Rows from expert 9 of block 3, named by matrix and row number. Rows with one number belong to one neuron. Each number is 128 + 24 x the weight over the matrix's rms, rounded and kept within 0 to 255. All counts start at 0. Numbers have three digits each.
# up: expert up (model.blocks.3.mlp.up, 16x160x320), inputs 80-159
# down: expert down (model.blocks.3.mlp.down, 16x320x160, transposed), outputs 80-159
up.28:158118141102129158138142150150095165119120148154106092127104126157082091137116127155125113113136148157132181155149140141176130115113130122146138114111144149137146126146153121068147071130093139101162107158109126130147116141129097111120149079
up.29:125127138138135129120121107145124107124141128118080171126138106135123142150109131165092131120125166105145143123121128147109089162104125099140127150112162103130133125140126162117167124104122074192130119157179138144120151120128110162093127173
up.30:148122135120094107132122120151172115090107129111136156098119139159066119217141114108144130142099149118113086145174145096094143124125173182090129150164122143126109103090158155111095101113137114110123095070124214125139142131123114146145157123
up.31:107083145112143124136132102091132166085147144148160139135136141098125140135139113102107140130101119165120120138100132150132118148144093095120131147103129106135098109123123121114093168141132129142116106134097114153128126107139122094137103150
up.32:100142098148135144130186122111148099128139125164144102102162067116124108125169134135158120109145158130130088072119164091127123145154088125138150120161099120107165098128090146104163173146111179123108157090123126119080126139125117124143141129
up.33:120175091175120143139123213120120139124115164169108124162126107145123150149109105075137086118121112099143095121113114121116124112119186159094128121145142125139130114136132122153126123141116096134097106110128156145135132132081109101106091139
up.34:129124134118197160142162128138166132116123145136123132158136124135107134102144177128128115134133142089097117126137156100119140097139170118085136107141201108128135093154140084105087153117133135136121136159079158148114155128142087089125162139
up.35:049076162165101104137148092104154109110104135109115070140097156222156107088144152155142102165130164153147104097146161168135124153146115164145092118156143085091172133116104151103145111180109080139165143121133182096091102095086101144127185107
up.36:144114180162149118137101139125113128137149139133125162127161098112125141127116144137117145115133105110115134148116156124124142146126126099125119137135119155126133158130121109097132103163146113123152130121119142111132159137098166113132133153
up.37:133093155135110110116148108138166193105151131150086174126115173144133110122117105098106101125147138130103112164095093112145097124169096166128105095141141141137151167120170124147146133106137154140130119057093129121096135144143131072161178131
up.38:114147126090087161134161147119083113149164098091159148105127135094111096132152119127142106151077128155145082123095102105126180110129094101109083146112131115107128121180164125093149141141097129148103164106103157129179138138124127142147142154
up.39:134140134086102101135092139137134129119093163149133129161099151127118155128111135139139154118130131105158158138133138106119128094141106148111135124146131145091114167135108145136094119140093111106096071143167168119119097091113089114134112117
up.40:118120139111121137157159129154139084183172088128086149098122154139171120166154109080130052085133164120087126115128134112095126150137116179133096117122154103127135133099127164110166138146133154189134112075140149104159122163064153161140174116
up.41:121108171118129165134145112126161154106123187172089089160125117118103118140111148128141067164127089155137056077076120101140099167120118105165081120148109165135085088149109123110116160159156123152106118111113119101146132158144077113131135120
up.42:133124156097084129161130132133079178123118134137149105138144134126123132147131169099167132143104136121134114102132118126160085145123172107136114107137134163136134118126175092149123145135159108149108089128122093108145131142091096118134074135
up.43:136148115122097171125129145139102140085105123104113116125123171136139150126114117132125090159131147112086165114095092126142156100133119151154133140160139162106106124133194092102093133129092111144071129119102143138126115091123126160158142155
up.44:152095149138109128155195144128175132123176151095094117168060116124156132153129122122121103112074134159147129140101138071163130120071155163157138160131161112105122105112175105109137113102137137114089120089118126103165141148109156144117130108
up.45:092124116120196114154124134117141090113136105081141165126132095143157135143146094131114130125152121146144119120104123147109137136141116105111141108133124126140121128097122142122178146130142163117135159131118118139084134164083187107110149130
up.46:114121146119111169135134134131175107123121108129114139161137127126106154146074128082139082101117161136102152137113113138146128114142185121164092080148167094165120146122113112131142117150105144139109145165144125169151110118106153107144117145
up.47:118130097130111122120123115130112159102127132123138117155149127124157175147110109134128151145117129128137150165135099122104149103071138131112152131115151111116157139126131134131111101135114091134110114107090130111130129153116140111129115123
up.48:088112087140169097095094105119130109082058121118124148143194130076101110129142154150101152109121117116127116103131165124100114150107127122127116161147129177132125172166140136105136192126150151119162124157132127127083100105154133156118154092
up.49:124105125078156098105136126118144130097122128080129133142111117089119137152140082145152153104139133127115102177095126188152115118102163178150118135129119115116153139116097102071090165117131152102153112127136135134120147114084140141107180153
up.50:140136137133122125144135134127173110134087126157123137141145126080104124134130138147143117123149132128151161089140107105141131111151101156125174145154153108144130128106133177148093113134150113123107109137119117155157150138180147161124103095
up.51:122111132117112080149123118108160142109113158146133167162125112114116141127162124116137150125123162122164146121164144169144141113117135117128152131137141109135153130131082145126097128086152113121129144134150118155156121123129136138144104096
up.52:144127139097080091124133130154118085127087144130051168160111099168104161156120185158097078121124154143124160068106138191103089143125110157185160087101155117067084122110187094090197156110145175180123120144178175144104096165071153122142106121
up.53:139127164168152111145119138145120122124109121136123114143150125101119112117106130095115104147104134121118156125125139117152120147097126156142125142134110129103149129118127127138114119136124179145128142114120160110142086140104160133100128108
up.54:127159115084148099157094126104118165123133146155156117112173131144087120172082076128121111127057175091100126173122107135113091108113153080145112136101099151152110108062127135090131150152113102133154139117137179121133150151131139118142180096
up.55:151129134110111135131114130140123159134134132129104123115155129136115146109098107123159133144133145121131148144122093123147153149130136111130111105114112142112110122147108123134114155098080125121164090141124112171091118104136120106140127097
up.56:109137172130138161111136141147137138139142095137125124144114094099152133119173137100128132136151176120090122138168134143071104110111104104125143112112064094129148187140154122109149164173095143135120105166095056119061160157120118114126164130
up.57:067135109158139114101122116128122068129091113122161128135122140135086149111104155099142139146157190174124096112162089156102153111169125116133135098138176090120080136151129138135136130109128146139148120153161136132088131132109161153134124121
up.58:144098125131134134119124107170120078112116145155133073145170098130129090088172104156158143133121193117109142127115108124106140132138158142108138116139093108097123123144120147173145162132120131108118114146134137151111107136115090152110104104
up.59:092137165123130135149135117146173105174116110147143155128156097150131141079143116118128156113162149132132149163072130156121114132163128136085172134130115132123140125130103122125118125123133144121126135110095106108140137115112159128139170117
up.60:167101163163146143152162120127071057158145151141104149125057142120128151154148154166147111106135152121161133141132103086109072121122152089145152152093155125131132151098139101141122106152129133154100132157133104105127175171149152181106165096
up.61:082174098156121148117138110144116175104122120124080144147100136144137140109114120147132137119120104122135092150108133124104077158113100134115140149099122136109135166140130104102124140162158139131138111140101124129102140124141120126130138117
up.62:143155142156166170079127104164107139168122133124144097105198106114150110165118138100123128167190130162128119107114129165116143163131158127175143115157116099099153139129084123140137114155135119160116135176125134089147088094084120135125121161
up.63:147127129119128147162139125166131125107129151119140115122142098107123121159138154107146124144123099112099126151124120087141149153111128140103118122121121147130142131129108130095112117126140140135133166109126166139143143136106120092138116157
up.64:126106151124134097152151134128115111130124097132097143105192096138132177152133123084124105138110140144097123074112086114117134131135089118143126108144120090123089130141113129162174115115121140143166156091130191114140107084045135108121119108
up.65:137159115145098159114094124110108159095136124117134139094094134172083143132152141144085094149097136153110153129109122123139117105194096131201135090130092108123131136174131093103166137091084156162104143131148110146103106110138161118105142138
up.66:109141084168091136104135092148116165150120119106095134106106128118168132117111094116105121084151133152143125162141097110149165098125107103162128107144177113142099112115108138168175071115119117159128156139120166126113104174100137135124171133
up.67:117117133191130157121154126117157119125150116150127095131140129105145149092140142132164129101129105144124145118160124079116115105118093111126114131127140157111100130146179130157086143108095118105083105129104169177094143118068066104169163108
up.68:093130116144130152130131084138106126119128075121122123135142118094140135138128172105146152149142105110127111095127101141139152077120091152137167151154104097116102138122137124127102124099132156103099108115166162170098110099119125163137105151
up.69:130130085144167090113187146125127095131079142114110121116163132133118110133097132103156157123156156128141130166171142160150187114143133146117126112102142166097116131119136134094123124143160112107130127158109109129153170145126066056169115131
up.70:131171134115127136098040106139144118114123119073134111116093096111053156134110132128154113114110146130128100046111124060124108154133107091153096139114132147103180126128115125148139119079061158138159155122147072122094135142108140184140128130
up.71:166099131099109148134112112142117124118144127138098114148114161105130128119127140147135134136122129137107137144124153131138134140134118146139138121140119131161166104138151154139110138148130129123141112132112132125104123108128161137139132084
up.72:129184166150095096141154151150146178144118094188132158119119123105153134136079088143087158120112167099108112127131091133127142086138109167127154113125169090120149119106108173094105167116107126149146227110129137092154126153093143125162125094
up.73:147103118140139152159110148136175127123115138139100118124146123132075102141081124122137093101117081152168142113152185127160112147116170138123152163152118112124147113107175102128128060110141098174104105127136113076122080100105128087127089105
up.74:101111106111156119117134123115137157115131128127118143104143109184166142114137096168122106169097145146130160116139120151107136103134108085138137102148132110132141179162132135100149145145135115104120156102170117135124122141060103120130129134
up.75:115099211139099198131181139143095106090136121121153139123157117144139098133137184125115138158124123131166128123180123119153199130120123140108121119143123126134129127091120162147126164103093182099106120104165139159114104107146105138113132084
up.76:098139133145156124122131113139139129127133088111116127112118142132185123171108112101124125104117129144148095147219141127157098107143082133128124124131129075122115107116160111118167076161117112137113094099120115104075076106137087122144086126
up.77:126103136150140113136132128136118143130136127114135117144122140117101137128127129124128121120136120144133123091124116139149122127088144112110131113108107141129143124141143154143133138112129114130120118094145118099140133115140144113153157147
up.78:144124127164141153106122141119150095122160126149116150145143132091136163130131131135113094132115067161136121142157126123113092177130141146144102127165109143129133116121145141124108121177141125104112122116099114127150171147134112165127158091
up.79:109095148169163122083163093116110101187138070156131152112179077165126172159136133148149090167113069175106114087065106158112112127102121038141142083122066103101112129110131090131155123117151119119108181107100206138079149146082160144090126124
up.80:153135159113143161136161110128181151123099109118110092148163127119102140066123123080151141128095119135127084135128120111130112154079150161117107155165070102124138122091153082086185092114146140163141129128096156120107133107150153175118146079
up.81:131129104170145109119126108152126132148116171109161101126154136104140116107129124141123103144148114123129153135115127156125119132123132149156108099094113107129108142132107137120103123153141124140115158115134127152123095131101100143151132158
up.82:096136149114100109117167079114132124125135098136122144145133128109152106151102143112139149119122154141128103096117083132127194170145157164113092145119138110142135137151135127097173109140156130149139138105140143111136137132078151162104114132
up.83:113125119130169162144177152095152142107126157100149095154104105095174122149126081138117095117060114122093118174136140078148100104104160169118139164137103123067158110178131121140126100103141152126138095103133090108131128144123133124129152118
up.84:141099135112101139121134103111126129136163126157117102136110132108138134100145139105151142115108117145145147150150124114114150131088128124149136098124126130099125102129153111122107129143103139096118139152137136118133119140151188110139149141
up.85:105125191185163138134111153115124091106125126139140145123110124119106121147129097151110070147072165129124123085092129121091125118106110162154080152160123145129115112138145129146172191136161086168146118160079132144062110134224101120123147159
up.86:128150120094160139129123151113159095135119117110131165123141133125133125182157121138150125114129091126077136103143131131145131128103105106147125126155113124122150136124132127137118116116121121095101114111113129130154149149154118119140143117
up.87:106109113140099100160141135084086186130162126090085167139124122119106139183147110162099139115128106103168132151117115136086184174118169154143136192087115123140112138138080149091075098084109099138113122105124144157132094160137136146114097093
up.88:132141110148167095157126185159126139131140124098150090139148152121135149101101147152125136106129124124140129115175118147108167141134120130163146109102117100104106137107150106067138106159079141061122135144076133148134101093143149109118135128
up.89:148130125110096123111122115118143175142131118140110155137149130118091129100108149115147133142145146129147126108103119138155140128105120123177136117120116119150160126123130137098079130111139104105152121138136136141119110115146131113134098104
up.90:170137071169122081127167130098062154107126119110105139121185111101114148097098103093188114157107138179073105093171164129161132112130175145155087070172117152142162078164137122108123171173125090104179060117124116125099139097134159117100143133
up.91:122159040149152128089123136150135135137120145114171105117149184161153120142089131142098135103122146094175128097163095099133110088092085106113142116156107160127072107111151129084125151175130080122113139095105133150162156130095143142122118111
up.92:145116123121123132118151134163138150112124121118124147127133133142129121091097113119151147155155117134148138126107127133159125142141119130116139123166120146142115156135117149119122131121120113120125100116110154122140150138155134135120105115
up.93:144141159119132138111188129106138145149126149139142137098139129129127156106109124126132111120148109107114099119107137132131131135170138097134116136173146172117155093125119146159102105088109078143118153125112143112141169133129088132135130105
up.94:109132110099119115109172125134110152127138143150099123161111089080129122094140111159151099147098126100101128109108138120124155096124129097147120106139129134138163104123162127103114148123127142101108116152129167102135118118139109137137126170
up.95:098102146151174167126160130154142129102190115148143131116117111140139085175168082135152080130119173162137158133101157159143098158092167109139099156095127101134101133101163126130119123095132119164118143094135074117162117106138138115100101081
up.96:134144117083133121115134128136098100131098117129128110105122157126100075160170138144124107172136135102141101113114119130133127079139090135129141107099107125119130150124108134110118104109103117070122096130112133097165115118118134108158129137
up.97:139094129130136118132150140093118124136116130173147119126114128114121154157142145147156113163120098130145114141131119079115079127123146162139178135187104120172109145172144133102093111097092126155134110166141116142097121164148107147099142123
up.98:116126119116089141143131140132138177109117123120153142109115115098098174108128097146142117113129135152139118136156178160142119156109104152114102133120096100151132125148162105126119123121163126112121138123127118122134080107170120117098120157
up.99:090156105112162154137106129114150120117114125180154104116138143092178130119135091111134106112127171114136146150130118146130154164096149129150104156153156171157117136157123098075123139142098114132164094164081085096120156123149141094109096144
up.100:119137111096107087179115128152117124110124151112142157144128130120149120145125122111172131112121138162136102132158135108132126146101201119136129103148125110146140124147166146132104108141126132138135139100137116097106106161118116108159131110
up.101:153131156184041070112151144139105125096181148161142136148115179136125088113083118123107135099132123142089131137093101085096081091127103114109116134068106137120119130135143156061135128137055115146101133110135102105122128140114123137119161128
up.102:122122104123173076134102117116108133132175144190143148136151124121157093129112120154138089135192126109158125136097113180100129121114119099136102096108103131133119140101163094120116175145100131116136174101071138076128075112112112134158143100
up.103:140138104133112094128160117106156122106158156138096124130132124139118150108083115115173123132100143141128116151147153137103095127130154149096113102130115104098124109106142141154140147116138111147111068141118122117136150109170120126139108097
up.104:122180135158151107136158109169124127116111125099147116109140133122161132104099107112167137129119167105121127126103103120140144107116133121123148093165138141126138120131123116145113132135103116142115105165161161158161090111082089131117128142
up.105:100114123146071126147093124141139107155067106165096113135121131161098121132150125120088121122159106093121159117133087109119146110128153127109106091114185105189157119148131121110125127125149144148122138147122177136155131119110123121130107181
up.106:153115157114131143121130131118123146104138148132156121128142165081100132125103123112166138123138101117098136141111109114139120091120141127132121115110136127124116112115128135110113140123131096144134136123151151121131146106140138136113128124
up.107:126063100114141136140116175140085126126156130107114112135166120147134131102126087147146089128132156157112137124185150190138116133123122093141123097138106149120132163103105136079113098114148140133153130141129131116105144121116154120172117144
up.108:133125132078120160109066128106169118115080126120138115141085109130151128120138118170098146108104109114143104098178109114157147116122118158121122120127133135094137104083124088114070144131160100118162104110133088139122107142134155136102140108
down.28:157135110181123111114133124116128176197099088112147119132165122097128190137162154175066128121112108136158169083133134080135167114143128142095111121103155091169121086102140126142106142084165108156117120130098159079100160103146115130140096127
down.29:117124138130152140101111081138120132162116132085156127099115126131144104103127127112138148136188099170143119060093087113148095137146122131158062123137114112103120131110107122178092172115123128163139156155103169112089117128140134100171158071
down.30:120144119142161150110125131129120155089185126155139122148115153141128141085198100109128103108142194116111126129135103169158131120114101110128162135133147128123158156121115121156109132095170143145115150160122093095143091113145103086157118142
down.31:132181113130141138128132096125130107115091119121109113164146169130146138130108129168174126146099133157128130091104165129109190147129139117110121158121123118152110092126150135110108134156135124091126127124178149150119173138115177097150150112
down.32:097107190116125119143138113112092155159136132134100108134141119126128118127105075124179128115131116122115134124104148139141111142109132164153102149103101124114099143149163113123118158179119110154109137147118122089118150141119165132105123160
down.33:098123145096134110120123105159149136093088169116120127136124158076153101112156121112143161098128148159101113158162128146131119135107134150119123118164127084153126146135167110165128168119106151141119116118143111125106086170146132157130122117
down.34:161128108115155111152137112117142176146094103114139117129144077144121111156116108151137160127127143155125144167123108158117158106122112141095157104127139120141135114112147135097140124121106117121153120152142119105093095125138074165116107149
down.35:107175083151138105078125121158089133124150156138138160145111106109072162108129119150163178127142112142100133107113149165155125078158125127147134130105089143187126102092105124159159131129141177137116109179126142111088148138119116151141144122
down.36:099142134090151146105140084172129133117135132096130114116158129146103151124170127099138095134135144147086081122111125155105121123060127138137109137145124128129133152145190138123141112145073137145130096154121098167100154132126127124121147126
down.37:109136156144175078120181119127103137169142124106099137140137116123093141135127175089123131171134150155130157106135163115098116144208123138093138151112104150129144129100118150103100132178170154122120181156079050170151120113130158094116107132
down.38:122122104135142074112089118087135174105134109148097150152103113092159112156123124124123139105129160179139094168136121094151140156171136198156118118125222141102130109103143134106088136120117139156109110142146133084131128133109195144125100180
down.39:148104099108091157098125148150121143091127148151161120096146127121126120088130080146117125109145166113100094128130148123160072153095136106143127132153092112123097069113108109141089119070130145133151118141146088121090177153139119127129150147
down.40:160151159105150147110114143090107164145122117124146096110137134171123197131142135131101124176162115101136126119137139126129141127119109087169149146124118095090123109100097161130103154122132111119149147130134130141091119124125040162100150122
down.41:162154096208102117144119084102153132109155069135140139130167125080079120106138122132101162120117131132127146183145112141124103118122122117103112144102153150141126103133199110112113110123124126107141154124104115102120115144122120123113180108
down.42:163126129098101118100139128147139159117102145123142138113091146096135143128085130125142107140119159119118126175121160113069157180171128132128118124129145157128120135129102157103124159109083161146167116142147154125137137151101142125107114110
down.43:153143111146111075132094130138120096127096184118141130111123157087180094140095148148109150117120120138130138159132140166170099153107122098153123115159127153104124153104134097156111134147129155118120136194125118122162116158138114140161131099
down.44:112163124158134115123076185120180158084132140121170103074143077175126131120110163107121134132118125150154155132154115104115120145103085184107128128161127123098140085149096145078073154125117099103129128150161181120086174096173100115152094147
down.45:096119168142113125090147129077125130101129121182140097087124138157161122106133109102126112137082106167119100104141119190124140128149114142125094111140097130100129145114130102110148155170154154142163130137156143155172124104111142068127163129
down.46:155164139134120149136149139153130086149097142130136089116104150110109130137166148105104132142114143127170088164130095109097127117136163139082076127145106124106150090121153065098159150129139130153205095126113135140119169088092071158100117118
down.47:118160130154088125169145112139090150127124132122097124158135156120121112134121122133122113131129108107135101085154129098156142116130151138169103135137128150135144128131129137131107105096118109134118163128116163161153142129152115098160115109
down.48:134132180132125124110133126147096109090093139135131146128096095156110137108139137135125155127173128149127145129092124135094079144146127143153201132145135098131171152142110146103105121152112091111144102138107130132113118106107155110156173119
down.49:115108138088140110165132135176151137158110176101134124133093133113096138170118151112115112111124114119146121094115113131134095127113142085139118122113129132132104105150131117171155191094081165151149113109115129157144123123147099122106129131
down.50:112099170174099128152126132149130143132163114126138105123133095139134147127152116133129130139115165149109120131103166124102134137088152112107128074126152138170128127126125104139112136119114137127138177137129124140131153130122128119110131114
down.51:115108119155124095094153152085099109125145097149115090160111162166130143115126133101106116136148128129130147133147114122177128098156126160173137120092144153136144123148099146155147128118117123115153143094103120134135126084147124155161132115
down.52:137155101118149137074108089151130157139138147115174134136130127158140101111189139102112152140156120096127111117133130112140130138139135060091105140145136129128168164116133125131116146104096107112158141105153089153154107135138072092091124103
down.53:159143112180125103144133116092124141084154155119126118144129126131161141143090121142129122117103127123116150180166124135134127115114111187105152135141116163121158143127133140122127101127124130097098114147125152137128097108078149126110143083
down.54:100119121109107097116119093148177159135117088116126125161134109102157133114115147135138133097155084154106122114122136136163093157097140144165055147087143087102110128134168127187162125165145140133124112131117098141124126076103075144113122115
down.55:114146095093112145140141114138075141103078125135169116192128158093130161160140156136104140097141139106133097122121112091101109104141145111128141112128165148168175135135154122137147153129088115148117156109100108129103130147142162114159135168
down.56:116121110132162146121118113177175145167109174151144102132134100130119192107091176147140072152119113128109129069163069117136146068112106149102144149123152125140154105099109128139146145132112142137125119152168164132129138132074122148131151112
down.57:115134123093111105109168101130137125137157144132157130140115097166094096147123159140102115126138114156114123094132185150127095128132183149116146135126157141114134125113108127106116096135174167128095154113135115075135154127103115062110133126
down.58:123120150125114143108140148110156138091098132117159140111148101144116130162123140095113125152142072132139109129128137121105086169148127147157128125119139139135133096127136082145097121115133141120074121126089121103101144118121118136128124118
down.59:142121113149142117127118154124084088125180113148125143119138173124132116121119117106120107173103098119090123135117148137169084165163130135102110130145084155116129130132129142124135106170171171176166136118116071168107183100145122094159141138
down.60:134166120143122095111082150142178143142147129164169118139127114186092122117120130151107112142128125098158087113142134129117114112175129132122119119102146139146095091147104129070120143056138107140143146062097129148130169165086112109089107102
down.61:100130119150148130154126141131147122162117119140121107093158088132138102154087117136136122108114140131139098116122135120127126137139101117101129135154159132120116138123144134131119128141082123111152145091136118143109135108162144123150115107
down.62:122110102108092126112115101136086101094068165113119142125123148080169088144124144113084107169109090139139094093094145116123153108129134150150118186097070139097114156107152127121124174135164152161134134110123137149145120108167138130118167139
down.63:164069098135123105142111142116124126176140103130121111165135134095138127137122105170160147139088130126154072166148101159112110095101130119130176159153113090131088150135136145125144143119146154152136137097124120108157088120127101179155131098
down.64:162100106102138092119108120122128118107130158088141148152120122138152112138128123132138171137123110134123120133148125146138146135112124141106119092127115115125149131105124144128135145141119129151088132151157124122123101172067094126141101138
down.65:094125112125112159138177141122117141126078149157150143119117128124177142154151114065191089131124097131138110105149157135147079095066119140085111145130155112111074134078154112137124168119154135142079112096130125157135120139158107108131054147
down.66:090100090152149095146121114099113140115132081170144135124179148143109110125156125120110129135142117137136097100081105152138097130126133140096132165106117111141119130100134091171115161101122167141118150124084058098151118104140160084147144158
down.67:163155128071106170101127157166141106134088138142103151096132125163140060162104139146134155204132122099136101133114107104106094153179157109104074146143180119109101134134169121053109166131109121121160104157091121157113149142125108147126128118
down.68:154120117127125137118137188130123141164126148108105168143095129129092127128124146142102126109128107110103175127125188104125126179143116129139154159172126115108137134143086165153108094149160132131175128130094131087131093133153129112114146155
down.69:157125130099155118135140122108089169158119137144152087187101116148150105128153098082130113095162096127087105111124185156129138101103120136116135156160128104148146092078114109150131155143138131106106153146138125140121126107109095101087124159
down.70:114161114113147117128158121133137110108138147110136117117154137109108093186104108111130154162172094171049135156100141120157158172134156120156070160070120151074097168102141107109107130180131151092120117133103187060138111100107064095119098116
down.71:122110169167092128129125159102125155107123149144150153094130097124126144100101111132096137100124130100119123134107145110134133133125142078088129137126119123158150100161121138115117123071143106146132108111106131145094156135151137138119135136
down.72:115116109086143130194134091120121147160132092109159113114157089093150178102134078131087102093113149147158061107162131139171110119115144130122069130138094139112106138123151094111111136139141160111119108136105080126127138142123119088084144160
down.73:160113113135109107144155168103122115089186138093131156132130126142126145140128125128158163153142140119124154152148086126175142127106130166171137137128159149132127125158152169154150101118111076131116140112159177114116081116128119107156146124
down.74:161123169064162161123113124121175145112085126113106108140171136092099108151133143108161115138118116101141127100106138080148105117083105128141101147130139139079152127111156121181182069183091141105130121117128141150134137111119139151113136060
down.75:110151085146104129133142118111090139140100045177156178139118103116166157104155096122136140155138133067135136145120145133139128111128104123133146067162134143154116133148112090137153122123171147086101118153113122170093132098177133148107113165
down.76:111134140125092119104140119139142139132141105124149096104130141133171092117154124137139170135181143130101127113099137163131147160113121130087129129107138143172096089109154121099104166089159133112117100130102168102172130145111091134119118152
down.77:122137161135137111143105115128105141133168134143133110177132140084117131145137127128123141127137134144119123159126125112140165141148133138126116138120137149114126143142134132113151140124145105113123138153139120158082140121114163145122097131
down.78:141142138093078120122150084168114140114109141119136151137118083147122155124119099069092140118176093138134150094079124149109114146145165096131148139162178095135113127101147137120104141143088105149114129123125144105099110139148112124106101145
down.79:162095090097175120085097099118094148130108154108142114135174089099154090091160133108158118182153113202073107085084142144111140205176146132116123135081111108123130163091115186160139168100123106166119099134139117151122084100146143106131118164
down.80:140112113128180118140108107136108131121123089110139157135098138170128132114136151176139114118147126114192139110140161131143137122111094152158132134097071159087137119124119162110129167116122115118126101100130131128137090132090167116146118148
down.81:097125128129136123134108142090114116121152117114105126147123107160136120138115135146140127146074126122122114123161145169111134136128164166122147139122070104102106140135136140090134118122132121125153139123113127155145094117090118116151136123
down.82:126157119166130158109110125126159129143154135146161142108098120117123101081109135102099163119079175115124127111138132139101088119113096147192136113179137150113124126126116123135084105095131140110121075131115170146143156135131114159140169083
down.83:093154108142138115145097142191121139126154147137140116132135134130146115136123138092122109126192133138151120156128102175148153137154125082136135102116119118146131126124133133152119110114160104145095116155114105138160156103135091155113115123
down.84:118150135128091140138102154150126155110138136091133096125130117112154156122120127105143124076098140103122111186124098087163123129114132114125123184126143112137123125131189098135106158117089142146149167113107109124117171145146149125105104115
down.85:124140177116141142112143161135153161111125104168126121116093102117129105132157150114176179123164148150129094136132103129078123127135137112142110105118112095133098113096094120145135133164106129107119145158118143142139124122127108143116155092
down.86:145174138119106126118115133189124145103151139134132102160117122113136132114109143124121114138109150126130127115131127149114165120133148137103128127136144169108148155147132115164122124125126099113134108168106123134110121118112117167106163131
down.87:101100120120148142092150108156114148125104151123175115115133163167132098146134123103117141156180140171150161107107121135131078115095133118148139120162138135154102115121137117129141172134117119126150130112138123126146094133155093123133152149
down.88:142126074125109077130122088119118145134146088133090122152112135123155149121098094134157131130137112118078158148092128140115145087091136129102156128077096166140104143121151141067162142092131107103100127117093148099101113128108116116132109139
down.89:088151128135113120140107125109127120110112130118115112134113105148112107123114138174125142070117155113157192153149103096137107126136116118082140162155128130122125147118123165175122151114140105103137137137149132133137146171117117142121143129
down.90:167149132142106143155127126136121127126082131140104164146119111121123128115142100143134107168139107116111148096118137169109163105140136149163171141151087112147120120154162124141072153138154166167119104151116118117086113113113146174144104166
down.91:177127156095110141107111110142136103106173121124152131111141152126127095148130174134150129095141090130130133128160149100116132130119115119114131138145159120137160108113117109118106079100086135140174109149110136145082160115189107117165107104
down.92:088138168141103160150116164082126137141145120119132134161135153107112092155146116130130113157062151130111129129167121145111139114139141115131173135108153121120101121102155132148128113122146126116112146145136129148081132098130184140174152139
down.93:095126111177098151148103112134094124125140098101118121106097112140131092117164137096048098145126118139175119108136096112138097123147136146129138132107090150083081114143113126109125155110122120108100073136120132106112121100146134139124138101
down.94:088113127174157103118113138068143135126095122143149128153130160140121092128085123148142124127093124146147114132123141145127120161172131129101152148145101118163122139133127121178167129151142142134149142129144114072095127157119119162112105108
down.95:045144110137112134120095095131175144144092112129117123120108146115147136081153147146076124144185104115135109105140091127107124137144109139146112106130118071145118120121120108116107134185116111146121110114182146097108097165130080152085127102
down.96:152122122153142129150090142138128156090113116150112158138119138121147148163095145160111126143147147126130106122132138122141134104121111090148160079157105145131179132104112066167139089145144163128124119085159122161161136116150117152141116153
down.97:139086131145134121142128109144104126116095152100128121120116122093133136133120148117080136110116148120090147097088141133139154110129192153131096148077113153135161111134117095147141148133137102122126148126163130106099131135137177148144164105
down.98:149125133169126136097137089131136134144119129110151139090105124158170094131134143132138170128161158137134152149119127170173159137134168145116129126127154144106137099126122124131156115085146148088106132104128163128125122122112103146116122140
down.99:117113139154173133157116153130157130145128124125107115158122123137188173135154125109127078134116125158091127129120072135082179179130142148101068120115164126173112138102125116110159120153131113136114151066160157092119102135101118158107099124
down.100:129141133099104152132115177134147108154096100136118128144118129161178125153126114163102141143116115131131147146146104133124104114135100130143109144096141183130117165129082143119102129130128113147144119167120118160167148135166122122129107111
down.101:102098100099110146094092141094118089131123121137148089069127142162127107124152152153127136166150169122125134069150155113074137097170123099157083160136170071101131126146091159166166121116123132134195117151130139141164126164152099168095154119
down.102:107189122098144113133139144122130155149053105143096111121173150138125084114107138108112134140122123172110147112138150137133140110210133112098129141122121130131128157151115160102142115124113062146138129136128140147114151171110076149120144115
down.103:130095076135126140127150139140098169112103180103156157157124113153115114084100114124124146084142116116099119130142122157092134123120144185131132139145141139132159105155153161130117121148077131125098129098117120126105091173137097110121123138
down.104:106124102088084152104160145114138115147132106120100170179160133130145115154132123153059102079099108123122135130161119130063172126095098135154139131092156096119136102121168147116135096135136163128115131142122132105155131092146152089113177169
down.105:141145137176072085138150147117141096160132153108134091171129167129132142156164108118132141163095140127156051153116117151120104127143160122099133134133118143159105110154127102087129111147161157077136126095149097102179105145090129091119117103
down.106:107141169168094151132135150146108101113095128075121088123100105128115149104106131144140105138110125128142098148121147111091135150160134140144147149137114098122114105151115119126121113136176161135147120106113146143098134132136124121128123135
down.107:132118148170123101137116147113123112163131115165117131173091135108128146119105176188136092155118120130126172120108119104128126074107152133142166126119166145137148127130104143113106105132146141148114165111168140153120177127139068095129121112
down.108:134116058142131109131139145140151158117148133152123130190127151151114132117142141093146137148144138113118165113086146098116160139092109097116099138116147162175115140159168142112144139132110151127143135140080116124123095100154090120160153108